From a checkpoint of a small image classifier: 24-pixel images, 36250 training examples.
Rows from block 10 of a small image classifier, named by matrix and row number. Each number is 128 + 32 x the weight over its row's rms, rounded and kept within 0 to 255. All counts start at 0.
After each channel's rows are labels from the 100 images, of 14976, where the channel reaches its highest value: "strongest on" is what is common among them. Only what is clearly more common there than usual is listed. The data: rendered rooms with furniture. In brackets: how many of the 100, against the usual share in percent.
# conv: 3x3 conv (model.blocks.10.conv.weight, 160x160x3x3, each kernel summed), inputs 0-53

conv.23 [ 94  80 100 186 132 100 129 173 125 141 118 100 153 153  96 133 128 164 106 155  66 119 103 142 115 123 144 142 132 129  84  83 157  67 142 107 185 132  98 122 134  77 137  96  95 100 153  71  62 145 154 128 142 118]
strongest on: count: two (42 vs 20.9); robot (34 vs 15.3)

conv.28 [120 145  73 131 117 118 166  79 156  60  99  77 109 160 124 151 138 142 136 135 132 111 107 120 112 103 148  82 161  73  85 138 112 120  66 111 142  94 136 130 118  97 156  49 124 122  91  63  51  87 149  42 126 140]
strongest on: flower (50 vs 15.4); largest object: flower (39 vs 4.8)

conv.125 [ 54 126 109 114 115 146 113 146 105 100 172 134  60 124 165 151 145 148 125 163 163 171  98 104 118 107 134  89 121 140  86 142 108 153 120 136 144  67 109 153  57  78 142 118  71 140 145 118 112 122 135 115 100 160]
strongest on: dog (69 vs 15); count: four (50 vs 18.4); largest object: dog (45 vs 5.7); arch (34 vs 15)

conv.42 [127 154  69 116 144 112 107  87  68 161 119 119 121  83 123 107 130  99 136 123 140  96  47 151 118 107 210 131 108 110  84 170 130 130 100 157 153 142 157  65 153 124 151  76 124 104 102  97  91 100 187  83  97 165]
strongest on: yellow walls (33 vs 8.7); black walls (25 vs 8.7)

conv.55 [127 136  90 158 176 107 109 117 112 114 111 125 100 119  95 153 113 118 149  84 135 131 171 114  81 105 125  60 160  50  95 158 105 157 106  85 114 125  63 138  76  88 116 157 129 110 141 141 110  90 140  95 117 112]
strongest on: sofa (100 vs 15.2); largest object: sofa (97 vs 8.8)

conv.3 [ 42 116 135 131 123  38 175 169 142 115 170 141 146 159  94 126 154  96 146 161  60 128 108 173 140 155 151 160 109 114 138 124 134 102  82 158  79 134 154 143 122 144 154 124 157  70 103 150 156 148  82  97  83 164]
strongest on: black walls (93 vs 8.7)

conv.46 [158 138  84 101 136  99 129 105 108 153  83 133 114 116 132 143 174  99 116 151 135  97 127  93 151  78 119 110 119 142 137 124 189 109 172 122 132 131  99 105 128 100 127  84 111  59 153  99 121 120  97  88 124 102]
strongest on: black walls (26 vs 8.7)

conv.50 [146 109 121 105 154  60 114 155  81 156 110 149 139 118 136  91 149 165 102  47  86 112 136 106 135 126 114 114  77 176  89 125 177 120 144 169 109 124  86  89 182 123 125  92 140 124  80  80 206 103 201 100 125 151]
strongest on: chair (64 vs 15.3); largest object: chair (37 vs 6); white walls (25 vs 7.7)

conv.122 [188 179 158 171 157  94  91 102 136 106 101 112 117  94 165 178 106 105 102  61  67 130 118  71  91 121 100 130 120  93  78 152  99 136 159 125  82 130 117  95 124  99 193 167 121 114 110 126 168 128 132 115 111 115]
strongest on: table (69 vs 15.5); largest object: table (38 vs 5.7); chair (36 vs 15.3)

conv.2 [ 73 118 118 179  81 113 177  83 187 126 116  77 151 104  78 150 148 154 134 114 109 157 178 150 150  87 166 190 115 127 190 143 138 125 108  93 163 111 157 124 138  69 160  78 125 134 191 137 126 168 100 184 114  93]
strongest on: white walls (50 vs 7.7); red walls (48 vs 8.1)

conv.91 [110 111  80 144 101 161 109 149 127 118 149 104 125  98 198  89 141 115 142 133 128 177  81 140 147  84 135 140 133 117  97 193 134 218  98 156 125 150 159 116 183 102 129 149 131 122 104 164 124 110 111 148 119 174]
strongest on: green walls (95 vs 8.4)

conv.106 [165 104 102 169  87  42 102  87 184 130  95 184 133 144 131  98 161 143 145  82 186 111 215  59 117  91 171 125 147  61 105 115 112 109 113  99 103 119 136 125 135 114 130  88  97 108 154 104 181 111  85 128  76 155]
strongest on: dog (91 vs 15); largest object: dog (76 vs 5.7)

conv.79 [152  89 140 109 137 147 136 129 168 116 153 124  59 135 159 179 163 137 116 163  86  96  58 156 120 141  96 119 130 167  80 187  37  60 151 152 117  72  92 130 125  87 132 134 105 105  99  82  78 112 135 115 137  96]
strongest on: brown walls (56 vs 8.8)

conv.99 [134 122 137 166 143 130 129 141 119 147 133 125  84 202 131  89 144 139 142 109 130  85 188  94 114  86 169 153 173 145 157  81 154 129 113 100  44  59 129 113  89 103 117 172 151 113  95 163 112 104 106 124 104 175]
strongest on: dog (64 vs 15); largest object: dog (42 vs 5.7); robot (34 vs 15.3); largest object: robot (27 vs 7.7)

conv.26 [144 160 120 123  95  92 141 112 154  94 179  85 147  76 176  79  74 207  97 126 139 176  52  63 147 150 106 124 132  98 145 150 165 109 112 144 101 146 133 143 167 162 192  77 138 153  94 116 125 101 120 104 118 118]
strongest on: grey walls (59 vs 8.3)

conv.117 [102 167  88 128 140 141 136  93 109  70  65 120 119  89 178 126 144 127 152 114  90 120 153 132 117  81 108 161 163 114 107 124 100 168 163  75 147  92 177 115 135 140 148 105 146 179 182  91 123  99 188 126 168 126]
strongest on: window (96 vs 59.7); yellow walls (72 vs 8.7)

conv.135 [163 114 109  61 171 161 151 142 134 118 124 129  87 102 160  69 111 195 188 148 181 143  84 126 153 153 115 143  70 125 146 166  47  14 123 130  90 105 185  90  96 110 104 116  97  78 105 119  95 118 154  55  86 114]
strongest on: yellow walls (62 vs 8.7)

conv.47 [119 168 163 167 138  80 129 118 111 101 152 125 105  61 150 121 141 120  92  85 116  95 217 126 114 151 124  58 108  87  73  69 132 137 148 150 121  96  97 123  96 153 124 150 142 105  96 151 100 165 119 145 123  50]
strongest on: barrel (95 vs 15.2); largest object: barrel (93 vs 9.6)

conv.109 [139 144  88  78  79  78 188 121 174 141 141 178 181 130 108 126 119 185 105  98 142 151 155 133  85 184  87 119  30 181  93 150  99 172 143 118 158 141 149 190 135 165 168 103 140 129 133  90 119 150 168 123 143 112]
strongest on: white walls (54 vs 7.7); robot (49 vs 15.3); largest object: robot (42 vs 7.7)

conv.136 [147 168 112 152 126  86 127 149 145 149  71 176 104 159 151 102 147 194  98 108  85 165 185 152  59  97 148 211 118 105 110 132 121 137 124 105 135  86 107  84 122  82 163 145  91 138 123 122  58 117 107 172 102 120]
strongest on: arch (61 vs 15); dog (40 vs 15); largest object: arch (35 vs 8.6)

conv.92 [138  85 116 131 157 150 145 108 165 161 128  99 130  79  99  81 160 122 111 139 158 169 148 110 104  73 121  77 117  90 106 155 193 173  86 127  84 113 118 115 170 154 174 133 136 125 123 114  85 131 107  87 129 122]
strongest on: pink walls (58 vs 8); chair (34 vs 15.3)

conv.69 [ 74 116  92 149 134 129 136 162 154 106 118  86 117 138 138 159 117 101 125  95 159  84 125  84 189  48 160 169 100 112  74  81  77 149 124 104 101 107  80 181 115 131  97  80  87 136 142 100 102 114  90 147 174 150]
strongest on: trophy (60 vs 15.2); largest object: trophy (49 vs 6.9); robot (44 vs 15.3); largest object: robot (31 vs 7.7)

conv.84 [ 77 144 129 142  48 159 119 107 106 128  76  97 152 129 101  55  91 106  86  96  87 166 126 171 141 124 138 132 124 108  83  49 124  53 128 115 182  95 126 114 111 155 104  50  75 118  66 133 145  92 106  84  78 106]
strongest on: black walls (79 vs 8.7); dog (33 vs 15)

conv.15 [113 209 156 103 179 108 134  96 114  89  76 105 165 162 172 156 126 148  89 132 130  81 149  84 138  86 108 114  85 116  68 156 120 107 112  82  98 169 137 113 145  88 155 115 175 132 126 122 143  46 164 145 136 113]
strongest on: ladder (63 vs 15.3); orange walls (50 vs 8.4); largest object: ladder (40 vs 4.2)

conv.64 [187 127  76  90  96 100 107 158 135 129  96 203 132  76 100 165 139 124 142 125 108  60 131 102 109  91 145 115 138 138 142 102 118 125 154 161 160 142 100 119  71 114 105  86 154  94  53 138 187 113 111  96  90 140]
strongest on: barrel (80 vs 15.2); largest object: barrel (67 vs 9.6)

conv.141 [ 96 126  92  72 137 180  79  70  98 100 147 126 125  84 180 165  86 116 121 112 100 130  68  93 117  93 109 194 119 114 134 100  89 113 152  85 138 114 134  93 143 101 127  74 101 105  83 121 154 124 138  43  78  91]
strongest on: grey walls (67 vs 8.3)

conv.12 [150 153 133  96 103 190 124 129  72 173 127 165 131  94  97  94  65 144 102 144 155  87 109 134  76 157 101 127 161 127 121 129  93 112 115 131 126 124 152 132 120  86 108 103  78 145 158 109 149 104  66  93 118  91]
strongest on: ladder (78 vs 15.3); largest object: ladder (38 vs 4.2)

conv.66 [129 174  94 166 114 115 136 155 125 100 116 168 113  96 125 132 112 128 150 142  84 149 136 141 162 120 125 127  51 136 111  62 150 121 106 200 107 108 106 123 115 152 173 136  92 164  62 139  80 120 141  98 110 133]
strongest on: count: two (44 vs 20.9)

conv.36 [100 151  78 149 167 162 156 141  79 137 100 135 114  95 109 131 110 146 119 105 144 102 115 155 118  83  95 128 125  99 106 143 134 123 101 134 144 111 124  99 101  60  83  79 108  73 102  91 177  55 154  63 146 104]
strongest on: sofa (66 vs 15.2); largest object: sofa (55 vs 8.8); chair (47 vs 15.3); count: four (40 vs 18.4)

conv.1 [149  87 136 140 125 171 113 123 188 129 107 138 114  98 143 114 117 106 122 155 135 113 144 109 108  93 123 134  93 171 116 115 107 121 108 161 120  28 118 165  97 129 145 123 143  88 109 106 174 141  65 110 135 118]
strongest on: count: four (54 vs 18.4); umbrella (41 vs 15.4); barrel (36 vs 15.2); largest object: barrel (28 vs 9.6)

conv.149 [108 152  88 116 163 117 132  31 122 123 152  89  86 118  91 136  60  89 124 108 105 150 155 105 117 115 158  95 171  80 152 125 127 104 135  89 106 171 105 152 114 111 151  75 106 122  78 128  60 105  93 139 142 140]
strongest on: lamp (93 vs 15.1); largest object: lamp (51 vs 6.1)

conv.41 [176 115 158 124 142 192 131  49 107 185 103 100 123  87 133 100  93  90 101  78 161 124 221 116 165  98 108 145 149 179 123  93 137 102  88 111 121 160 129  93 172 144 136 122 138 134 104 145  86  64 107 141 149 108]
strongest on: pink walls (94 vs 8)

conv.100 [156 114  36 144  80 112 131 166 167  89 144 101 109 119  86  87 131  92  79 117 115 105 131 126  81 101  88  98  98 157 133 161  69 120  85 170  91 111 140 115 160 144 121 137  80 100 145 126 123 153 128 125 170 115]
strongest on: count: four (54 vs 18.4); umbrella (43 vs 15.4); table (41 vs 15.5)

conv.104 [151  99 151 174 184  63 120 142 135 148 129 132 110 110 109  52 131 135 124 137 104 147 143  62 132 128  85 137 136  46 153  68 114 115 140 128  86  93 122 141  98 144 124 114 122 116  91 130 204 136 107 114 101 103]
strongest on: count: two (55 vs 20.9)

conv.153 [177 108 159 144 160  51 198 155  98 129 195  69 143 129 159 116 142 162  90 140  80  88  78 158 147 113 124  98 104  90 173 134 100 143 114 125 128 164 107 120 142  90 158  74 136 146  94 134 157 116 103  66  80 141]
strongest on: window (98 vs 59.7); brown walls (83 vs 8.8)

conv.6 [101 122 167 155 176 168 163 135 147  76 144 118 145 101 124 146 160  95 146 120 139 149 131 169  93  77 136  82 170 143  62 103  55  82  54 131 118 113 176 104 174 117 138 116 120 159 114  80 135 119 146 115 160  81]
strongest on: count: four (50 vs 18.4); dog (36 vs 15); arch (35 vs 15)

conv.96 [160 130 152 202 124 109 170 140 175 116 137 134 103 157 105  83 121  94  84 130 166 158 116 130 111 128 126 105  85  76 139 156 142 109  79 142 110 111 161 104  33 102 149 106 124 131 104  55 131 135 130 117 170 125]
strongest on: trophy (65 vs 15.2); largest object: trophy (45 vs 6.9)

conv.151 [161 152 105 140 176  93  54 113 121  92 152 130  36  89 121  99  91 160 147 106 163  84 116  48 123 159 123  96 182 187 140 100  98 132  99 123  95 109  82  88 144 113 107 153 110 127 149 115 126 129 120  90 105 160]
strongest on: robot (100 vs 15.3); largest object: robot (83 vs 7.7)

conv.102 [103 131  98 128 111 107 131 113 163 142 113  63 122 130 133 174 100  72 147 151 172 170 112  90 120 118 149 124 117 122 103  72 113 131 140 129 153 132 145 146  82 163 146  84 111 144 116  96 164 158 118 184 144 205]
strongest on: dog (100 vs 15); largest object: dog (80 vs 5.7)

conv.62 [125 160 108 152 163 113 134 132 120  95 153 122  85  47  88 148 159 120  78 117 102 113 115 119 128  60  96  77  93 146 132 119  82 134  68 120 177 130  79 141 123 190 124 131 128 111 136 119 115 116 146 105 123 161]
strongest on: sofa (100 vs 15.2); largest object: sofa (88 vs 8.8); count: four (42 vs 18.4)

conv.63 [122 104  93  96 106  89 143 109 107  94 146 105 149  88  64  98 111 136 104  72 219 101 128 111 127 164 129  67 115 171 108 217  87 129 142 109 126  78 159  67 109 135 137 164  88 117 178  96 118 114 115  98 179 117]
strongest on: arch (44 vs 15); flower (40 vs 15.4); largest object: arch (37 vs 8.6)

conv.65 [129 111 116 141 111 102 150 125  57 107 151 105  82 175 132 121 129 122 156 104  98 130 100 110  98 110 154 118 136  65 159 123 166  53 141  66 158 102 100 114 119 102  90  80 192 133 113  81  39 104  60  91  78 112]
strongest on: brown walls (42 vs 8.8)

conv.71 [161 148  91 152 121 134 178 179 111  99 134 125 194 130  99 163 142 133 153 112 152 131 147 192 116  68 134 117 117 114 112 188  82  93 120 131 123  91 133 142 142 167 176  76 153  78 146 169 152 106 142 162  57 118]
strongest on: flower (81 vs 15.4); largest object: flower (58 vs 4.8)

conv.29 [109 153 107  55 151 109 108 135 112 102  37 167  99 143 135  98 128 134  61 174 117 137 223  82 133  81 127 155 150 120 134 125  90  85 105  97 116 135 125  80 129  96 106 121  90 132 126 109  80  69 127 105 121 114]
strongest on: orange walls (56 vs 8.4); arch (46 vs 15); largest object: arch (29 vs 8.6)

conv.60 [105  63 173 146 100  86 138 192 128 140 100  92  74 134 141 184 199 107 108 129 114 107 115 140 111 119 114 127 132 128 124 113 138  80  74 181 138  81 159 106  47 119 128 144 119  94  50 104 128 164 164  81  86 137]
strongest on: count: four (52 vs 18.4); umbrella (34 vs 15.4); largest object: sofa (28 vs 8.8)

conv.133 [149 164  96 122 118 157 131  88 170 141 192 112  99 138  61 101 103  54 110 125 151  38  35 194 104 110 185 136 114 151  89 109 105 124 123 112  96 128 123 146 106 240 161  76 172 115  83 109 133 143 123 139 136  99]
strongest on: purple walls (35 vs 8.3)

conv.145 [121 180 133 148 120 206 163 114 112 104 127 124  99  67 133 135 141 165 112 148 155 171 142 117  62 148 100 111 174 122 109 149 127 146  78  86 158 128 138  87  52  66 123 132 142  98 122 125  99 163  92 107 104 152]
strongest on: count: four (53 vs 18.4); flower (49 vs 15.4); ladder (34 vs 15.3); arch (33 vs 15)

conv.51 [110 112  91 135 154 166 124 124 131 148 159  43 117 142 110 103 138  96 116 152  88 105 107 140 105  74 137 132 135  77  98  97 127 120 120 113  73 130  88 103 114  91 126 142  92  84 125 102 111 172  87 160 100 144]
strongest on: table (81 vs 15.5); largest object: table (53 vs 5.7); count: four (47 vs 18.4)

conv.16 [ 65  97  97 131 170 114  79  83 160 115 158 125  74 134 135  86 142 151 113 108 168  89 118 111 103  88  90 153 123 116 115 151 113 144 133  64  92  85  87 144  90 119  90 118 139 144  96 142 134 115 184  84 111  73]
strongest on: dog (65 vs 15); largest object: dog (50 vs 5.7); robot (48 vs 15.3); largest object: robot (30 vs 7.7)

conv.146 [132 139 172 181 134 128  97  72 105  71 157  82 129  90 153  88 148 125  87 138  94  81 160  70 136 120 144  70 124 152  80 136 126 165 158 144 137  93 117 152 118  87 120 181 119 145 120  85 137 121 136 168 123 105]
strongest on: robot (99 vs 15.3); largest object: robot (77 vs 7.7)

conv.138 [116 100  81 208 136 120 143 122 185 110 164  84  86 137 118 174 114 108 138 151 127 155 105 136  77  62 124 100 128 126 111 115 129 111  95 156 116  53 108 104  65 115 146  51  97 136 155 124  97  77 110  81 126 134]
strongest on: black walls (64 vs 8.7)

conv.45 [136  80 104  38 178  95 162 116  90 118 172 153 124 109 136  94 133 152 110 131  78 135 110 108 121  85 139 103 145 142  69 152 144  59  93 125  78 123 101 108 114 148  99 138  96 163 146 112  84 126 123 106 146 133]
strongest on: brown walls (94 vs 8.8)

conv.82 [125 104 137 169 105 129 152 106 122  93 132  61 182  58 173 149 118  95  92 117 111 119 151  84 128 118 104 103  88  58  79  83  83 139  90 128 113 107 148 140  94 102 174 131 167 122 130 157  95 154 129 100 167 143]
strongest on: umbrella (81 vs 15.4); largest object: umbrella (53 vs 6.1)

conv.128 [140  81 177 147 104 174 118 131  85  91 100 142 129 165 196 143 124 139  99 120 116 102 126  82 121 106 117 190 100 147 153 105 152 131  87 117 148 131 148 100 129 104 112  97 122  58  64 120 161 108  77 154 126  74]
strongest on: lamp (85 vs 15.1); largest object: lamp (48 vs 6.1)

conv.4 [100 132 108 192 100 125 124 187 163 165 138  77 106 109  90 180 119 131 112 162 161  89  55 119  89 133 130 131 145 193 114  98  83 102  39 133 101 106 122  84  82  64 128  81 104  97 158 100 177 156  92  97 175 135]
strongest on: ladder (73 vs 15.3); count: four (55 vs 18.4)

conv.159 [119  78 133 139 131 133 150 144 158 104 169 134  94 133 185 148 140 139  56  99 117 136  74 108 112 120  82 176 132 102  94 112  84 155  52 106 110  98 117 126 146 108 123 100  46 123 109 138 176 131 146 103 104 135]
strongest on: brown walls (100 vs 8.8); window (92 vs 59.7)

conv.74 [114 137 123 126 115 136 109 107 109 105 157 109 115 115 111  96  99 144 109 182 120  73 109 165  97 164  87 142  64 114 145 119 153 119 123 112  59 126 150 139 112 103 163 178 175 127 126 143  99 142 195  95 137 100]
strongest on: table (50 vs 15.5); arch (47 vs 15); largest object: arch (41 vs 8.6); largest object: table (30 vs 5.7)

conv.94 [124 108 103 109 123 138 130 131 127 131 114 190 126 184 108 132 145 112 188 171  88 108 114  99 124 135 111 178 119  85 120  80 163  78 182 132 106  87 119 105  87 128 145 128 155 119 115 137 113 120  73 123 139  95]
strongest on: black walls (32 vs 8.7)

conv.24 [120 120 116 157 166 137 132 149 171  92 134 131 111 191 148  29 124  98  99  79  94 118 107 140 140 121 132 180 146 127 128 108 107 126  69  91  91 100 161 112  90 114 141  92 112 109  99 101  81 105 129 146 119  91]
strongest on: count: three (43 vs 20.9); largest object: sofa (25 vs 8.8)

conv.115 [115  96 114  84 101 199  72 118 117 104  78 105 137  69 107 136  62  86 179 129 111 106 166 120 160 145 145 147 132 116 118  64 109 101 102 125 123 191 119  75 124 129 177  77  68 126 152 137  90 109  78  93 170 148]
strongest on: flower (58 vs 15.4); dog (34 vs 15); largest object: flower (29 vs 4.8)

conv.39 [ 52 106  83 127  71 143 105 144  73 137 162 112 177 183 115  73 102 120 115 174 108 155 133 133 144 141 150 168 163 103 162 107 107  48 181  53 151 129  86 100 135 140 120  96 149 179 162 178 126 114 108 104 170  94]
strongest on: red walls (29 vs 8.1)

conv.49 [151 134 166 124 195 148  88 167 177 107 114 127 149 117  87 110 157 125 161 182  84 116 127 190 118  86 150 143 166  52 166 131  50  54 137 138  46 129 121 140 129 182 126 171 157  65 128 162 160  68  96 143 143 103]
strongest on: trophy (56 vs 15.2); dog (47 vs 15); largest object: trophy (34 vs 6.9)

conv.77 [101 109 119 145 119  84 172 115 143 136 199 136 155 116 113 120 153 116 104 112 128 130 137 135 109 157 147  85  59 176 131 143 114 161 105 158 118 233 139 129 121  88 152 119  96 161 150  83  92 118 114 143 142 138]
strongest on: door (65 vs 40.3); count: two (47 vs 20.9)

conv.89 [142 155 144 139 102  82 151 127 123  93 107  82  84  82 150  87 112  59 167 125  84  81 116  88 124  84 117 119 103 168 163 108 105  99  61  97  89 107 101  93 134 130 116  75  84 116 191 110 109  83  52 119 134  77]
strongest on: black walls (59 vs 8.7)

conv.87 [146 133  98 166 201 173 128 155 155 116 111  70 123 108  90  93 174 134  93 160 122 127 160 137 113  78 107  55 162 131  99 122  69 123 101 129 132 110 161 133 139  72 140  71 106 109 131 132 108  97 106 147 149  67]
strongest on: flower (98 vs 15.4); largest object: flower (49 vs 4.8)

conv.61 [114 123 164 121 105 162 120 117  90 140 161 128 116 148  95  93 121 137 159 126 103  84  55 169 104 108 149 144 137 125 150 100 190 153 151 139  97  96 106 127  61 137 133 153 135 143 144  94 149  77 117  31 111 135]
strongest on: window (90 vs 59.7); grey walls (74 vs 8.3); chair (34 vs 15.3)

conv.48 [127 148  47 177 130  40 130 123 149 100 114  98  89 124 134 138 131 127  94 110 120 145  94  97 149  55 114 125 125  65 106 130 122 133  89 122 114 108 114  98  80  99 125  65  52 133 154  72 132 128 147 117  68 138]
strongest on: count: two (49 vs 20.9)

conv.43 [113 102   0 118  85 140  95 180 168 132  82 130 133 124 121 110 151 104  83 118 135 165 102 102 112 148 104 119  88 111 148 136 171 166 104  79 126 173 103 130 180 145  44  88 102 132 114 140  60 118  89 196 111  82]
strongest on: count: two (44 vs 20.9); trophy (40 vs 15.2); yellow walls (31 vs 8.7)

conv.130 [156 112 173 124 110 110 136 146 133 134 143 173 116 148 128 152 170 120 146  92 136 159 132 141  98 103  88 174 125  88  85 145  95 158 147  54 121  61 125 151  69 109 121  88 100 138  81  68 161 115 141 103  97  60]
strongest on: sofa (71 vs 15.2); largest object: sofa (66 vs 8.8)

conv.154 [123  68 112 141 103 132 153 129  95  90 133 100 124  66 138 151 126  98 134 133 102 108 146 126 158 144 133 191 206 116 118 144 176  86 136  87 106  50  89 181  36 235  69 131 103 117 105 164 142 166 122 134 168 154]
strongest on: flower (61 vs 15.4); count: four (41 vs 18.4); chair (37 vs 15.3)

conv.34 [143 193 147  89 112 119 144 137 125 146 122 163 130 134 140 173 172 129 111 175 126 158 131 137 122 162 110 113 144 137 137 123  88 157 123  70 122  86 100 133 103 152  92 121 131  49 154 136 168 121 100  50 160 117]
strongest on: lamp (53 vs 15.1); count: four (53 vs 18.4); largest object: lamp (31 vs 6.1)

conv.131 [ 88 123 123 122  93 161  69 166  96 109 162 166  63 125 152 107 137 155 136 157 164 122  89 100  96 156 201  78 147 122 108 133 124  79 161 136 207  95 111 160 108 167 112 132 124 100 111 150  90  94  77 132  99 123]
strongest on: barrel (58 vs 15.2); robot (44 vs 15.3); largest object: barrel (42 vs 9.6); largest object: robot (32 vs 7.7)

conv.123 [ 73 122  78  94 130 127  86 110 174  99  98 117 144  94  38 129 163 123 107 103 106 127 132 143  97  80 175 114 112 137 220  98 176 172 155 174 126 143 138  85 105  57 120 120 107 113  84 150 140 127  83 155 167 112]
strongest on: teal walls (66 vs 8.1); flower (40 vs 15.4)

conv.155 [ 98 123  97 100 125  94 127 137  95 146  92 138 168 115 122  90  88 160 102 109 119 169 130 150 159 101  69 130  87 153 131 102  88  91 101 128 102  81 153  92 119 119 146 121 133 105 111 121  99  57 135  59  92 115]
strongest on: chair (65 vs 15.3); largest object: chair (41 vs 6)

conv.0 [ 85 121 145  99 171  98  98 151 114 106 117  90 128 110 137  92 114 145 145 136  82 128 148 103  66 159 139 119 110 115  57 148  97  87 137 111 108 121  97  75 128 107 113 141 156  72 108 158 177 123 104 131  99 127]
strongest on: dog (61 vs 15); largest object: dog (40 vs 5.7); chair (37 vs 15.3)

conv.110 [116 134  79 171 145 101 137 148 126 158  86 109  99 142 152 126 133 103 170 153 118 112 140 140  94 112  72  85 175  95 136 119 134 133  75 148 117 140  85  70 119  75 161  55 105 134 123  92 145 157 125 142 151 188]
strongest on: sofa (67 vs 15.2); largest object: sofa (31 vs 8.8)

conv.19 [145 100 109 148 100 145 163 158 199  82 138 110  75 126  75 137 114 134 140 169  87 101  66 133 108 105 112 102 152 190  72 127 122 153 115 158 147  60 116  94  90 113  71 113 141 142 116 115 114 101  72  98 156 118]
strongest on: sofa (58 vs 15.2); largest object: sofa (33 vs 8.8); purple walls (29 vs 8.3)

conv.38 [149 113 102 113 176 145 148 147 153 105  85 163 108 146  64  96 122 117 148 112 126 141 146 130 195  84 146 134 109  87 120 105 122 170 178 109 190 211  88 147 165 163 151 113  93 120  80 163 110 151 125 133 151 162]
strongest on: purple walls (39 vs 8.3); pink walls (27 vs 8)

conv.97 [121 137  69 147 108 109 130 191 101 155  79  90 138 135 142 173 118 107 103 148 174 158 100 190  88  77 126  94 189 137 100 116 130 118 146 103 173  86 129 114 118 124 138 106 131 105 100 115  47 108 223 135 104 143]
strongest on: umbrella (64 vs 15.4)

conv.93 [121 162 140 169  97  93 146 136 162 140 123  87  92  88 113  94 113 144 131 152 151 184 148 100 163  63 160 116 116 193  99 129 149 101 111 136 166  96  88  98 110 150  95  83 157 126 178 157 106 121 135 164 134 101]
strongest on: black walls (79 vs 8.7); robot (34 vs 15.3); largest object: robot (25 vs 7.7)

conv.18 [121  90  71 119 123 105 130 143  76 178 128 131 108  68 123 118 134 114 140 117 172 150 134 121 154 151 176 119  78 126 119  91 215 163 132 135 151  77 139  98 129 118 161 133 124 139 128 111 149 126  62 121 125 158]
strongest on: teal walls (60 vs 8.1); count: four (39 vs 18.4)

conv.44 [ 50  99  82 124 122 189  71 147 162  80  57  91 108 119 150  71 137  79  96 160 130 123 127 132 117 106 102 105  63 124 144 104 105 129 102 126 126  89 103  94 121  93 110 130  91 121  91 117  86 110 140 107  69 148]
strongest on: dog (53 vs 15); black walls (42 vs 8.7); largest object: dog (39 vs 5.7)

conv.30 [162  72 102 102 131 157 152  88  76 133 167  56  93 135 105 159  69 136 103  81 102 123 129 135 121  85 114 124 148 136 106 109 149 152  86  85 118 139 159  79 152 116 123  48 156 119 124  89  75 107 107 141  90 125]
strongest on: robot (65 vs 15.3); largest object: robot (51 vs 7.7); lamp (41 vs 15.1)

conv.157 [122 173  96 163 121 120 121 103 133  86 118 123 134  95 100 163 111 135 104 205  88 107  82 116 114  84 114 142 174  86 127 106  94  68  90 159 152 131  85 109  96  84 152 137 140 123  97 115 139 136 160  42 144  60]
strongest on: arch (62 vs 15); largest object: arch (49 vs 8.6); barrel (48 vs 15.2); count: four (39 vs 18.4)

conv.10 [130  68 103 118 131 147 213 121  82  39 191 143 113 119 127 103 143 101  95 131  91 150  49 148  96 131 123 139 148 136  60 117 121 201 145 143 155  88 128 123  54 134 157  55 179 107 133 166  69 106 147  90 135 139]
strongest on: barrel (91 vs 15.2); largest object: barrel (87 vs 9.6)

conv.127 [202 111 124 140  96  93  56 153  59 118 149 141 194  74 195 111 142 140 122 141 160 117  48 125 148  99 168  97 119 131 130 168 196 124 146 123 110 120 139  52 129 128 135 162 188 106 169 108 211 104 132 141 110  53]
strongest on: ladder (50 vs 15.3); robot (42 vs 15.3); largest object: robot (31 vs 7.7)